config = dict(
    model='contrastive audio-text model',
    dataset='notes from a synthesiser with random patches',
    train_examples=78125,
    input='waveform_16khz',
    tokenizer='word',
    vocab_size=43,
    loss='softmax',
    embed_dim=384,
    encoder_arch='transformer',
    encoder_norm='rmsnorm',
    encoder_norm_position='sandwich',
    encoder_activation='squared_relu',
    encoder_mlp_ratio=4,
    encoder_head_dim=16,
    encoder_fused_qkv=True,
    encoder_bias='all',
    encoder_qk_norm=True,
    encoder_parallel_block=False,
    encoder_inner_norm=False,
    encoder_wave_strides=[5, 4, 4, 2],
    encoder_subsampling=1,
    encoder_layers=8,
    encoder_width=192,
    encoder_positions='sincos',
    encoder_pooling='mean',
    text_encoder_causal=True,
    text_encoder_width=256,
    text_encoder_layers=8,
    text_encoder_norm='layernorm',
    text_encoder_norm_position='pre',
    text_encoder_activation='swiglu',
    text_encoder_mlp_ratio=2.67,
    text_encoder_head_dim=16,
    text_encoder_fused_qkv=True,
    text_encoder_bias='all',
    text_encoder_qk_norm=True,
    text_encoder_parallel_block=False,
    text_encoder_inner_norm=False,
    text_encoder_positions='learned',
    init='torch_default',
    residual_init='scaled_by_depth',
    optimizer='muon',
    muon_scale='original',
    lr=0.015,
    momentum=0.95,
    nesterov=True,
    orthogonalizer='newton_schulz_5',
    adamw_lr_other_params=0.0021,
    grad_clip=1.0,
    steps=4600,
    batch_size=128,
    epochs=7.5,
    lr_schedule='cosine',
    final_lr_fraction=0.01,
    warmup_steps=90,
    weight_decay=0.02,
    adamw_weight_decay_other_params=0.01,
)
Rows from block 3 of the audio encoder of a small contrastive audio-text model, named by matrix and row number. Rows with one number belong to one neuron. Each number is 500 + 25 x the weight over its row's rms, rounded and kept within 0 to 999. All counts start at 0. Numbers have three digits each.
After each neuron's rows are labels from the 100 clips, of 14976, where the neuron reaches its highest value: "top examples" is what is common among them; "loudest" is the band of the loudest frequency at the time of the peak. Only what is clearly more common there than usual is listed. The data: notes from a synthesiser with random patches.
# fc1: MLP up (encoder.blocks.3.mlp.fc1.weight, 768x192), inputs 0-191
# fc2: MLP down (encoder.blocks.3.mlp.fc2.weight, 192x768, transposed), outputs 0-191

fc1.675:531496512506486518518501507573510477495523456509513529499507494464524507474529486509517510522510545519533444493506531440505481523493511463456473462462479511484492475509537509477462504515515535439495528472485484537551498532472509538466532530492516525499484511466511530485483537476477507519482501512490516518457513481500523446510491511484516496533488470512488486479572507517524468493534491503469507530514497489485476548538505479536475494515500491464522478497510496518509489490450506487523469466471511505522509455504505482528465473504490477481509552465522450531506528477515500490
fc2.675:474549484492519495520470521485470458474502501514488499510524496478505513493498480466481461513508503469507470504465458487546515508548540475494533494487440513489501518510505477450479488511486528482507523477483510488542520492491519478506461455484484518502517501477493492459505508476506500473492473556506480476505498539510487504466529499517475488494516537503537479492490524486545518488474468535495512508566514478538496460565482525529484505444461491538506513473494499511521452479508494538463510530499502491481434529516502517449538495483535514478517452483500497509497563517484490481
top examples: inharmonic FM; high-pass
loudest: 2000 to 4000 Hz; 1000 to 2000 Hz

fc1.565:514545492459527525538495519479558493481513536505528518537494473508494479505494492516472511492542555484535542517492497522495530532494486471462515501504512510478508517542522524502522550501547501516486473520488515461490537521560479513490512492533494483498467501494482466510526513514501522565470520459486465496505480443525494520466473508523514470506514523504494506519496545479486531480474525480499518452478471463447478524530498510549510524478483519511501485530480508491527499434493479533485489469481528485509497482476516523494536500426524516509455490525481503522515472503513498489
fc2.565:478467495493443487541538506530486501486499502533508536451482475500496479526468460506532488529512476567458469489505493520492477481513521518519488515537532491509512474516525484453462489525472528506514511525522537475508509481511539472486480514489550511494535524510546507470524493472504475473532517511505523499436508532483535479521522466543524507489446527539483530482500499509500508507452473509508505582487486476540508501496486491503518485490496489504517496526520469505521494485516499501500542535503459475511471482488482534493524487509462477509510515506549548487531498476541454476
top examples: high-pass; narrow pulse
loudest: 2000 to 4000 Hz; 1000 to 2000 Hz

fc1.621:481496496447485533501485530505496499461508482504545540537534496498504505494493494538506511494521506519447508463491510478468496568447517474477509528499518540498484518524450498538524515504550517467507483515543505497504473521544526514474475540498477529553481487480511480514485489527496456465502529501497549498536472487546524474473506499506492464548503455514503519466529490463509465511515490494519484496522483547518494497512526486519510522490489487475482533454517514501451532534518503520483526492518540495467518521529505535480485484506485560493512517501485466487501502437523510470
fc2.621:496468484508502476504510486459532498521502514486474475515553478481525491512508531475473481534470453492503469521469507501534495460551493514484483476509463486461515481501495525501491463475414464472549538494453526522511498507512490494506492492515514484459497482484534492495531488474505526506499515517542480507491499493469479549528488494514502490475489532498470538504473477457488529533472504474443445434500556442511519506486518517532486475518520476457497469496510473520527465470516526495516506521469473518511510478478502496474508510449530511491510519477469498504503484503516485542
top examples: hard sync; band-pass
loudest: 250 to 500 Hz

fc1.453:522473496435458526497481525495496488495508529522510511477485496510535511459480501515542542457483500489483526506527561535519524547493535486463497497466450530525495508506475483523515545517500474479489524516498511531508515473562486478502477511513543503471508446535466512500500488510473468510488460455489527468495568495498509530483506489487521502525560556480484532483479532485458491516514526470471513496473477516500537519478514485534499510561513483528524481459465479511509471489534478510494507501518489475489518512499478475515505523485497531464522473484491486536514509494471479478
fc2.453:482514509537526485478558551448495490471517523514487493487481460490496518523445546486516490495529508483494523574508520492507551494501495478516501525522465487526480517500477510491526501514487484508475504459507466481501468538509508520517481499514509481501517547511482487501483500453462509532495548513498451503528514469489518494524492494507527464510502466536488471513463532506544519521527502516505516497521505467496526531466517494495469488581510491462479517431483531506501450474506497518504519510508472462483479519524504489507457575541507511495468485488488525509490476489482537486
top examples: hard sync; bass register
loudest: 250 to 500 Hz

fc1.144:539516504478500509485459465509435531497483529497515501508501480518489463444470494549487461494502540502499509493500515514527527531484465488470494542560516521547475487518523506557493510512502537491511514526470529503493513528478478545440513483493523491534542505489499469544481495504489505535546465501480500460472471486511463483514491463526492496464502525505490513508502501536483495483456494497466440470525498495473504515518496511510521489495469465447446539502508548522510518528481484491497505489493525499507469462485476531512439512520533464478508526497492484487536523503514519491
fc2.144:523488460552507477518492475512473472517490473510465500496442487480509487502503518478499492541486501502475536533478489503479494502541472534521459459515484496504523459482487504478509497573460532476497495514531466501499511469505473438495493526456504495479492468540518473485487517509491514492486525464469543515476515507508524515513450482501490505504521465531461495492522505488554500475540534493508525526511526475539500515492435499483519469470506474525494468549511513502498491517524477491495504476462444513488515513497508439462535504495496519519482480519512510510450469467473442501
top examples: gate; resonance; filter wobble
loudest: 4000 to 8000 Hz

fc1.382:552496517515527526490468430492450460481451503513508558490462485518458468497533532488506493529499501501462448483511500506496506499489552457472497522510513448555513495480530488493504527502532509507511451504498496500476529515463479454477474486525509452498480462473531492511512515468511498507451499476510477510534504514472487499502482471496523485540524512520528520522478478488492505510473528494559433503525467501494510503514535515535522514483498500529495516489504519507532508520475457480461509492461496504496504512522492522494502490521507483481526553528507493528558484505470529543
fc2.382:488465502491502465510496498495556536512492504528514513495429518437498486474527474516498490487515482537477468466527525511513518520553478508510503460493477481485512497476472488462479490525493503483499478477529480496484500492523485536470507507501510525496492531446500561469500468502464496509523491512522504491454510504521503487539501425491497512482502520553480458501539519502485536478500543507467488463518488481534474514543515512485473541478459537491507542532497504468464505492517493531570503521499540497531487509523544472456473488511519471514492505517526484515474525464514514508
top examples: filter opening; pad; resonance
loudest: 1000 to 2000 Hz

fc1.89:492478512481479482545502544496480510564503550498468520457482486493509473477507466480534529501510495512512536498460477483503512506505473509505515492524501500512485518448477475511457478459478532497520488472498544457474509466494480522470502475544511489523517483493480514518550496520541486504499575499548484474510503511482532524525485489454499493491498525510526499504531502474437483446507479503443493496466463492451469490473508495480492479530462465520495528519492476496491467491528463504502501537536522485476494495466520489483468473558481472498481512541521516472463519513509501490
fc2.89:525496511498504461508492501453515508508496455461490523509505529511461445428484529503483560553518485562494498523488490499470507505557498502507476485518461495464502513499479510467467484478515548516483481504509523497516502521433491488508525503535531492498533557490461497485544495498486500514490507513497479485532472476484545511519488521502504488514446478511494495510477500493488495499505517501494489508498494520490458472512512463515502487553470469479421495489505480524477496510514506460509510488500464487513443501485492467456500489506471532536479486500523543454518503542454530500
top examples: echo; pluck; triangle
loudest: 500 to 1000 Hz

fc1.211:506508524557503552514527497548493531496513554495498512496503506475537498456508520503478515536495492467548480468495478465542495448490501523519456498526485485511553490469528493494480511499499518437511543498451486507469547514516487450479500529523485469503507490506493499499528509472522485495507553532499501535478512512503530514547511495459480533477530466550490536513506517496482531554466483501534467477483531504504493507482521480487534497514520501476514467496515490509481509500468532525484494504466505476519443466466529455489503508513522468467522466499511500488501513553490473470
fc2.211:493496469562496492511506540470527467509478463507477504540545540526482444515495512527478526521476514551507486500495549506510531487499514484496468525506495506551535557508486521455501496483475529480514500488533490508532498482551489554527547500476473471520507466496498494451537477522485509489482468455461494476519507492510487472501521480485483503539489496486551522524473544445553505467524505501503546531482489508508511471540518487486518505506509534494524544531518495498495496485494503517510488488505530527478505502526509494519500468472447484532503489507498539520520474464467523529
top examples: echo; triangle; filter wobble
loudest: 4000 to 8000 Hz

fc1.47:522444521482509477465491510513504465480503457490552525517490473464474494470481479463464480534500521500454513483504470489519496488487518482481479494517502491502517493477484501471481496499471480442468531510485507509523489490447479512460489479495495536452462509566479523500519519481495489493502502503498482533471507497514501498505521512504497488503469504491536491455534513485490483440491448440507511527507504523468545494542484474494467492483450443466529522523493465492572469526471481520518542486489538507529508485530496483475462486512507500520505510471495482475493499495543447473
fc2.47:446503492471496524480483471484486495461516501439536495477492514436522513477504485503515472536512541491492452512507525511537490510514485501484499523477503494449474506508492498448483480532466510480505515459513487480471540470517528480534477466512486573477528511475521493445520506487462511468515463519471504510514513507493505532514490499531509502515491507508516499490520524483488543514463517513511500483485473502485524472511513507531467451482519497483526486481472496436502490470507467529532470516524530455498485516506509494493519521527454463520478460528550514496504533545461475447
top examples: inharmonic FM; high-pass
loudest: 1000 to 2000 Hz

fc1.141:506501497509495477488501528486499523485472505515486490529493537490457529502476501498523508501468499539534485482506526504513534562511497468523546494492533517525504501524523478503502529513508509484536508565464511458500491498488496484479522483498446487516518515498453464524471490536498517537535474498500503498516495496538526450509537493541464501474531539540549469502501493502466486457507500501474441492474505469540519505487498560513493530499501510521492506498501451479458513478492509483439499470536528568514497455464474542478547502510544498497523496512487519476495498513498550508
fc2.141:517427488500492446439508501487504538507493507534510513521520507541442471548485475474544522497527510493468490530546491508493529451519481515524463485487500522435506524504537492468533474469502535533519531472538528525508494480484479494533503521504555484517519490455485522510513520496538495505521530517522507505499463523483507507527518486510488509484526511496492491523506481497476484488526497524515499530494488516515470454477503507489486500515468506531528490503469502535484499560477506520503509471477465484482572501493520528481468524496498464441466497485446472510472506488531500504
top examples: gate; harmonic FM
loudest: 250 to 500 Hz

fc1.457:527449541472494561460520496505477504478470495502448487510503498514516504481510497483489504525516479537459504521496516472494497501476528525485489516476485503467504478548505477517501547490484486512504532508483528505537523496494488516509464514470455514470524524498496496513549479497532488489458489506534513428498539443488486494531502525527515532490496484463462498473519537469505517511533490491475488488507478491468487526521537524480486480540489478519492532499493518529514535507490503470501505455505462492433488518560534471459515551477530512505461441516487528534463505520502484505
fc2.457:444465511486467545462532508515526481496523501504534435513462515510488520512493527526455554500498482461481501489492486518498450492488487516474497483473488519495535503516514527469487485525503473524508485522497490464466478519541521504479501516550500524513498523520453485516475458465483488493500504471492509523498490467498532481490542468498516448506461459524513450468472471471487520502494527510506481461496506505510534536490496509467483543532497499503541516474500466523469455481491519475585516503497480494473461499488549477506540513541518485543527514516521511495476506498470499506
top examples: hard sync; low-pass
loudest: 1000 to 2000 Hz

fc1.489:509495535493453521520495517509502449484492474445502541482485499479498516464493527502480502497524513474493473495467539500519484516519525518561482479503529504514507535538524471485527499508515535485480463510483467484477500489544498464494521535456506519525543517476496479531515534509484505486493492490529476508564503520503477487457513518450528516442525471490482487544507533470527496508538567481533515530507476497497461520518485512524477481513458506536517482499482486496544485484513506520477508522529498561503529483511506514537526481515492489469530543577495482502474492485518511524
fc2.489:541482492505463533509496537527475490463502498491488485491491490495491487516489475496463528517491483501486472481543505457492510462475461506525502513477518490522505497523498526492470519490529539457471471477504496446475529466468497512521458482487484499506482568496517532449552483450492472497546508520502499552477444505493535504506490504503457503514485548536509490477472500527517533478508515514467523489511542446554517523504497486446520512488511485474541474510482508471536512524485508507488474521522523487495468503483533491491500524451508528510510504536516496481541466443455494504
top examples: high-pass; filter wobble
loudest: 2000 to 4000 Hz

fc1.251:528517494467547496518497541514497501462491482487507523501522466484506483490461475499501469580521529543494473516505525498484505497501511550504510485483497477490483509510464506473442515488494503507484462473516474507496528506496459495517495483511520496506500484535517510529494522543476476544523475518507501529503424576494489482494526516535461466523482492511520481482496503449492464471455482508522516493503491531535457512530448427509497485493482508531480508501474459503508537489504462481520508506500496469487492511509504486469519512496479488456491548548507511498454477505528447480
fc2.251:503457512474453496515461526502521502529516470465508480515513504478456541515513518470467508493516526511513448500484479495505518520480527471503515497509471506529491475477494489481482461534495464518477513514541487480481486471514556472491499488452554494550485524478518529518524522492499482497533529504502459466480508501516509501557507520526522508474487469497513470469527482480504462496518476442480472472482465495495536489422487555519476488485482503508477489503519447474514494545527490516560515501525502505496545465504511523523499498496498473515501518490478493462507522510475571524
top examples: filter opening; inharmonic FM
loudest: 2000 to 4000 Hz

fc1.750:492519548475485525562524501490481514517505485491477509493435504486503503475542515466518541516481525486499521489519507489500492498493492473526474537458516477505506547505519485539549496502499528488455498480489497488538510512518464463509474526522537498446464443510468507488519504529462497558494507525526486520498494489511500516544515538525495535475486504499475451467509538473513484521504484483476485523480496496470530506557494496472506521474533466515517496474500485545543469464473473494478505539513491475500494533528520434503492513529505545508523487537505500495453468522494541502
fc2.750:478491480475490546461531526540485489447520540507516486495484500542505482474493483512495503495505510482469500478515455508531491524495484484507531505503502488528481497561514510468444489497480473518483483529476503484492454496526500539500531476534483539493495560527486500497490489508529501479472509491505537533515504451514480501499469463495533460501470452524517505472488488492530524492464514501472504487508487469543521540532510492442459547545487515467532557502464518530506484471491486515486507468468528481463458519513512465446493529493520491487547486485523520544504522514491504533
top examples: hard sync; no filter
loudest: 1000 to 2000 Hz

fc1.590:575519520530515507533475512523494513497524475497515512490534479509500498445509496483521512500509502505513499508480528513507494498485491480551541518515463475460542538518492490491480500463494502514472514514477511487453511479493526507458523483449493512516488510507490474506493524494504522508541494506529535479463472501530474528544513540511492487471539529521461479503486530459498477532452496516463480500516491505549521543530527526497507516501458501465477532463506504496530540482530572484479572510519531509474509531492497520520495489485525518554532469482492454533483531490521474521
fc2.590:499501493504507493501513520546489508544461489482485488501535479519530463513506481511474489502491505502475514496526526532474464536480496565487464507503486484454504502522508535451504513494495503489488540495474511534505490503531532478532544495500478553558484488498532523460559464524544533463470565513498540486518472503498533461482515493495471477522503447512493480484465516477512464510516480506513480479477498516533532498519478553487476540509463509470476518488493512519450462512497541525470469520522482504503461503507504474531538468508508442490507528508508530507509468483484482496
top examples: echo; swell
loudest: 4000 to 8000 Hz

fc1.153:496538492477534486509486565505484504476474501499493472521560513493455485538465501510489467499488493525516518526504503481519504499497467519484504441466502519508542471524501460504479489472513511537518487534498549508500571505474517458495528561524493497508507485484477456476522459515482502499499530514511532451517493522497502497474474494501510466531527519487484502471467474472431442495491521550539506461508529501454543471495511512493475524468489492483487525520495495484491531464518509494472500530489532523495515506500473471485518483539514503488487478509514523497574482532522476498
fc2.153:509493501480486523516510502519483539511492499489497485492511506496561521492518497506494509543537506542492471517597530511493506497475550505524509536518474498521485555501459480494482469521472448530501520470531484519501464494484493503552525454537506520512532470462506504450465458494520468512520502485481545487478487491518536511509497540497502497513476492475519523460485477499494517475494473458514472492484459541509527504497480457474498533500520532546475536516535482482537521544498495518510526513532513501512472505488528533520508547487482506523521472455519497517478531511462506533
top examples: filter opening; pad; oscillator: narrow pulse
loudest: 2000 to 4000 Hz

fc1.482:519489458513498529496497512478487471459525481476498478463544530485485480489473496455485464485514511518480489502485528495473479517525545494521500466528494491495557520474495472486503489495491506511511483436508506450483488494545520454515513534482468459492490504470489449480508504473454501540494490526511482534498541493481542503475521491497516451529540507483521509550505485478523532521505542516482506472529485513502472532525477488529466509526509506527533467497498512525506482459501430475484463521508465499559518495525516467517480454511450489478513529480516537496484516492533472491
fc2.482:492508533532509449513483488433490532513440536515506490490493509472465551501482502517506481457490504485461467474530479490479516512456516511491512491475486531508482496485502516463482526516485473449467554467550529488492501488471546508548472502514501461481517527486479509491520477480507568490498465520502508493510498535487507486479534477500489477541529496551514483518497506517501473547489489505485483517519483456518522473525505501496485502495440516502468509481510488442567517483505520524490504485513502539470477474507526515518501499459498551515515488536484483499518476461510517457
top examples: filter opening; narrow pulse
loudest: 4000 to 8000 Hz

fc1.69:516480489451528507486500480510477513493482513510515503508491487498437475484486496495452500521524511481496513519479513521518444534497515559497542497535517506473508507520488483476507499554527482492490491473481498502556508514493518544494501487518523483476470481445537523473504488498468544505461514494540522499494532536477473489511510531524500472566484509494469502506505517409501537473476520468434480503479490526517517495528506507526464517526479505520513481527470474531524533501454500488499431490485458486524467513528506440494468488520501509527485510485488511477511535493501511499
fc2.69:513465532482459526470484473478488535499503487508503464546466505525450540515510519529500481543502497484490458473475497496512508499472457508501478493471509506462474492491502477551507460500504481482521507526523536470503527474462502468529510503546500557514538498497497465520514490520517480504513444521439523539510491502495496494537488475524521513568455471503486500460500442495475517537492492520544511484483488489477522461478514519522508486505543457523506493533461459502518508504497516533510545537511506512481479516521531455495502545481483542468469494485512501529501500509526476512
top examples: filter opening; hard sync
loudest: 2000 to 4000 Hz

fc1.545:508474512523488522483476473485534473481508508545530519481467498475523461480525492524475494526506531480523530452483506498517506480502489513512502521538522450488519505489539522526482497500506530524516457486480502501524550509509552491481549499502498541528473495514441510508497498520458496520499486501514450506475511483521528470537552473513498524515544526519501453476481521512433512521468494549528482491490466488517479526472488529486469513507538498479516497505474477533479518455467469486504453498542498507458491493479484486488446451485520527498496467518516530483475517506449530470
fc2.545:485483479520504479498513535461503502521508546554479480519474496478436548501460521490522488532516494522487467515494502511512516524508517492446508504527482532515538562453528486509502527488506491510504499500478518488478528501550495501499499452515520489509541540458485511484492500512502493521489514521523487540579489555509475496516525515501469449501502488525510477482541524505535495475488466533523501496501490500487495515486515538481477503494467476515519450517477489508516500555439523520447510530498460460508510504469508563507512512464506494460502527490490546498534507481512489515
top examples: gate; filter wobble; filter: band-pass
loudest: 500 to 1000 Hz; 1000 to 2000 Hz

fc1.114:491494496435497500530529476491536534511479487518535428511531475482528500509530534536496501530540495520472511503504522491469489499489499483452544522466527536482504478524499510484502496506519480517497514493487465480529516521470459520524511440507517477520484523497506509522540489511533552513502460454508491489501456505464510494495469487508526485465472519503495487462528454481480489513491484527498494485490505457540508515524465541501475535521486508478504499465535497529512470511469492525490555510507499532465516502551556479476521524522509533483543481476485523517523498531530553463
fc2.114:495514502476488495546507500526497506504523473477515491452482516499474542531497510553486522526557495470537487513563456527554446501523513493486506476504489500514513512483489476541427490520481506484511495496499545468476489513527506501491530505536519542487477491517522527458503502512493487537489513511471517491509520482527545525507504466491461495546472502463480475478485538494502498497452504466506471521506463513485547551493462470485502502494482516491505495535478430443529469486522534481536498504498480480510461502503524521498504523533531481496529479518507507535480497533526525518
top examples: high-pass; filter motion: fixed filter; hard sync
loudest: 1000 to 2000 Hz

fc1.344:506490545490496575500539489474492526544505479472503505505549503514470495525492489544477515518517503483455488485533500478560536512476470478489530492467548516481533507511446456488503520477477476522519484504488487490549487501501518463510469516521512493526499508531479533476518486509501528531516457534531501534490507481486499516471502480526543498506497504458527525521434516484489504493443512533475472494488479470493507536527470473464482505488502497476517488496498532532503522516546530493500530545487516484479523484542531491517550524539510504504500462462493510483506557526523512492
fc2.344:519468480510462482511466484514498520484512504502501519472462542546514557520498505512487505491509479509526444530544509539494479467503503455520483514496499508518523482541532473498487485512490510501517524484530523509450503501490538489517499505546455557548520503507497492482546467518504431547527523471502520474494488449537515510547511560482500506517470543524492504510516496496527534504516541516528453490487520506477533505504505511489473537515532477489517518500542452492529503540494509492494495492545476484506451537485523519507523497527540466500527525478503530484488491520513487532
top examples: high-pass; filter motion: fixed filter; square
loudest: 1000 to 2000 Hz

fc1.232:467488513524501536467513502490517506517512511497508484537485498525505520471514519501494478478481502526497492547477505533547511473546516494494446511451539540484554492553473499513521527512493497463495504432521580520470516542483505515507488510477514505451513499516460531528478518529485542478536509525480533498561497498497482507499500514470514495498517497502549481432496455489490528501535464483484514491527493488490532468486524463503484519490529500491501495500470493478458485493528504492452520491464482535494492511515497500541511474459487479520475467493563469507512516484501525494
fc2.232:474511495481469475497484546490507482473518480496490524490493499504500518509468468493479482482482509460530533504553543489503533535470504467530524504474476472484465460479481525494542494486484496528499445492504465507527528458490480485481520484513486525544443515474491461503470499486472528491452526513476525488471498501463495517439555486530524530488506477495460486491499524482484480470490561484493505525500517511521482532504496529520491522530497528523509520442524544508482506515482463473530492473527518444478520508500501467497470509525504483486485507475462513464533484503474432462
top examples: inharmonic FM; harmonic FM
loudest: 4000 to 8000 Hz

fc1.702:453498440532480556508503517472529548505499484464504496493494494501509515527497493506462497488485508474536482450506525513553491462521496504512480508482542499560449490528554492514485499511483493488490509499463497533474527483503483497476529498479478491548534534500510493547450520515460533493507479478477488513496482513483481510488510513488515530526498503498453522486502444527483482507454496463500445469522498529491490520476529544526517524485474483501500542478494512497454478457494514512487510469490467491444533507494476517511486482495468503538452476517516481514492462523520445475
fc2.702:520471499449470465490489496512490524491496500568540503460553481484522481444533487540499456491484557502482521500502521530509477530511483487511463489485430491470536467518469490509497493441495459513525504532507511475485507524498511529513499464543539494476472482501493493474490527469478504509471492483540518502512503503474483484500516506528439529448520487521492555500537537509504484489497516446503558508504490503495498537495491496518503472508482501499501506472457527522528539518502497509515475501512520558491473467503530525524496496475479463501493505492520509472530508452491512463
top examples: inharmonic FM; bass register
loudest: 4000 to 8000 Hz

fc1.256:473490451480523531504468548497509517520504498491478493498490522513507483501499513564501573546581476502529462497506482536478502511497529511484495510492495438497488518465487495502541557500490514496502505490560485505503510466531499506479498523542482472473486459541528479483518510500525479518526448515485512531493447535451498507499481533520484492525492522507515530507501549518549478498444491465500520486533472502487508483510489486478503489475549513498501503509487518484520502512483498508470491518532476468472514520486477492526491494495515441483510474488482497471494529562479550494
fc2.256:458493486467486497511514497511485499496525431436472464457503538507470499477525535528514496487476540537507506518533493492504539525497509513502513471506450522515508483486492514501514493514492474477489515493502539487502445465526507513498542484504539482515509514502520513515522515569529482494541471493467498448494483502532508558552576532499492521495496493478507505523512479458498501491540514519519532465510531504494508517468506495527462488495503487536459505500500491517512507522487511492499478559461530466518536435500507498473495496475531513525533516462519476499478530528517537493
top examples: high-pass; square; resonance
loudest: 250 to 500 Hz

fc1.373:458573511487505507519450501486491486489527539502541470497517532505514449500476538519512518502527487501481491472497496482530506513530506493516463460545487528503505528551482469498547522464512503537533493526485496498516518488520546492515487481526526492507490528483502479485550511482496488466494471503487445459496481455505442519489483531468530474488535534503512493513475483490533517495492488507522425486490503498507471509469478469520545469476516497559565470463495490477517481489505543470458488511494479496451486519470515486498514513529511514496507482514478489511531494530533480501
fc2.373:484514446484459534531517471500521483495477528494531482513474513480500500504512446509533468506522522542512483541522476512509444452513519555550534514506457474512470480488540521494520485527490526475470524474527539471481503498472500534469506505490498557495494527490485508516491480534486488522483507522486484497459496495473512483507494472495531512459419505499522506478483520487519547490503467518482533484505448489475539457537481485496495510520469531460496515489532505487483495469459467525470535527472492514537508465497545515535510477491484489500498482506498511523525489477549504522
top examples: high-pass; filter wobble
loudest: 2000 to 4000 Hz; 1000 to 2000 Hz

fc1.497:499509516486502482506491500500509520502492496528540500503514519471457463491489507479495500521511508515522508501502547493563478512527520480514539462480512487476523513510542468480525483528575476464474490562473491495542514546491478508526489516501465498500518487442498518500520518518472448524467531447489535510452534517475441492530481510500504481546484495502471515534482499456483544469498534463467501494493507508490509502498531483528499515497503471538530528487483478519491511463457469480515497521482546473525453529505461471494490482534547523485491479494524499499534504471486523531
fc2.497:512487499462475497480433493519501543497478469464533512496511513480479470496503482527521508552527463482480467509530505502542484495479465513473490480477491508464442502493501471518493456509496483503505514492503485512506539424472551494553531498535509548489519530519533466492518514522542540510512484533471515507523520548518535518515511464537515530522496499497474491465489494482516462505478495515495511482506487474508535457477505449508491464463536488536466527520500465512497514502499475555507529503490526517488505497539522520465521511505474508507457535506508495540501543537514477509
top examples: inharmonic FM; filter motion: fixed filter
loudest: 1000 to 2000 Hz; 2000 to 4000 Hz

fc1.55:503504474480499515496481508485474472480525465515528501454493518475518508456495472497525510494542484513414468450459538515456478521513535506475492536506497475537506487504457546486514511481503498524538505463494513528460502510482525511517512514504498510500504480537473506522502528560519514455493528550495511543543499482505504482472554507516501516498474501525484490484480462497527432562515493488514482553497530480492487475514523499497518540479471522490508508483476487481524508565511491522493511497511505480466500510518509513498517501481556480525490486531526496435489461525504514507
fc2.55:501502450491484493504520512483507458502505499473494481553525534494489523531500520498537496498476525504549528479492479511538507551501556500530517530463468461493481515471443496501502489535487508481504528533475469504537460482511501519458522537441503501488492515453575480469485483478495528486527486518510465522454489506511488565490510495486453493516518517475468508473527543462510492462519494520472510475509500522505502495512510511491500462476506524473493469522481499522489499487539484490535507542430514492489524489512479525485516535522487519522538534490484484528530509530517509539
top examples: echo; resonance; harmonic FM
loudest: 1000 to 2000 Hz

fc1.124:536500531491509524491500504534485502515497482496485552531476518530456495497472539462489475496494498492513550500524478468490512457429502552524526501465516510515515484503491502485494501501492500466473533480514479522513519481502489483525476487479508516478550491515506506470549500523552469468519470492490536547478513504488552522497494483470523476498486495500458557464479498533500494500508436530555477568483449551524543525492494515522509476485489505526553490502499512448485482494482475488458519507487521484519502479497473508510512496517491517487504477529476536489460498482524466470
fc2.124:519512502451514535508465494472476532503486485498513461519532489473475471478489515466484497508478530536517530494497517532506468509494515469469490486489512479540490505526477518467536516479457490524533512486499510509503461525477512508479486518543506509469514514465513541490491474490505485483523460482538471522545457494487480506493540532467474492533513471511505516531468464520501462505509542474554500455520535511529484471527495461494532531465494464453491468485505470477494513514466466475499464467473522472486471525516517501491499543464469456518517473477523520541461469461541529498
top examples: gate; drive; high-pass
loudest: 4000 to 8000 Hz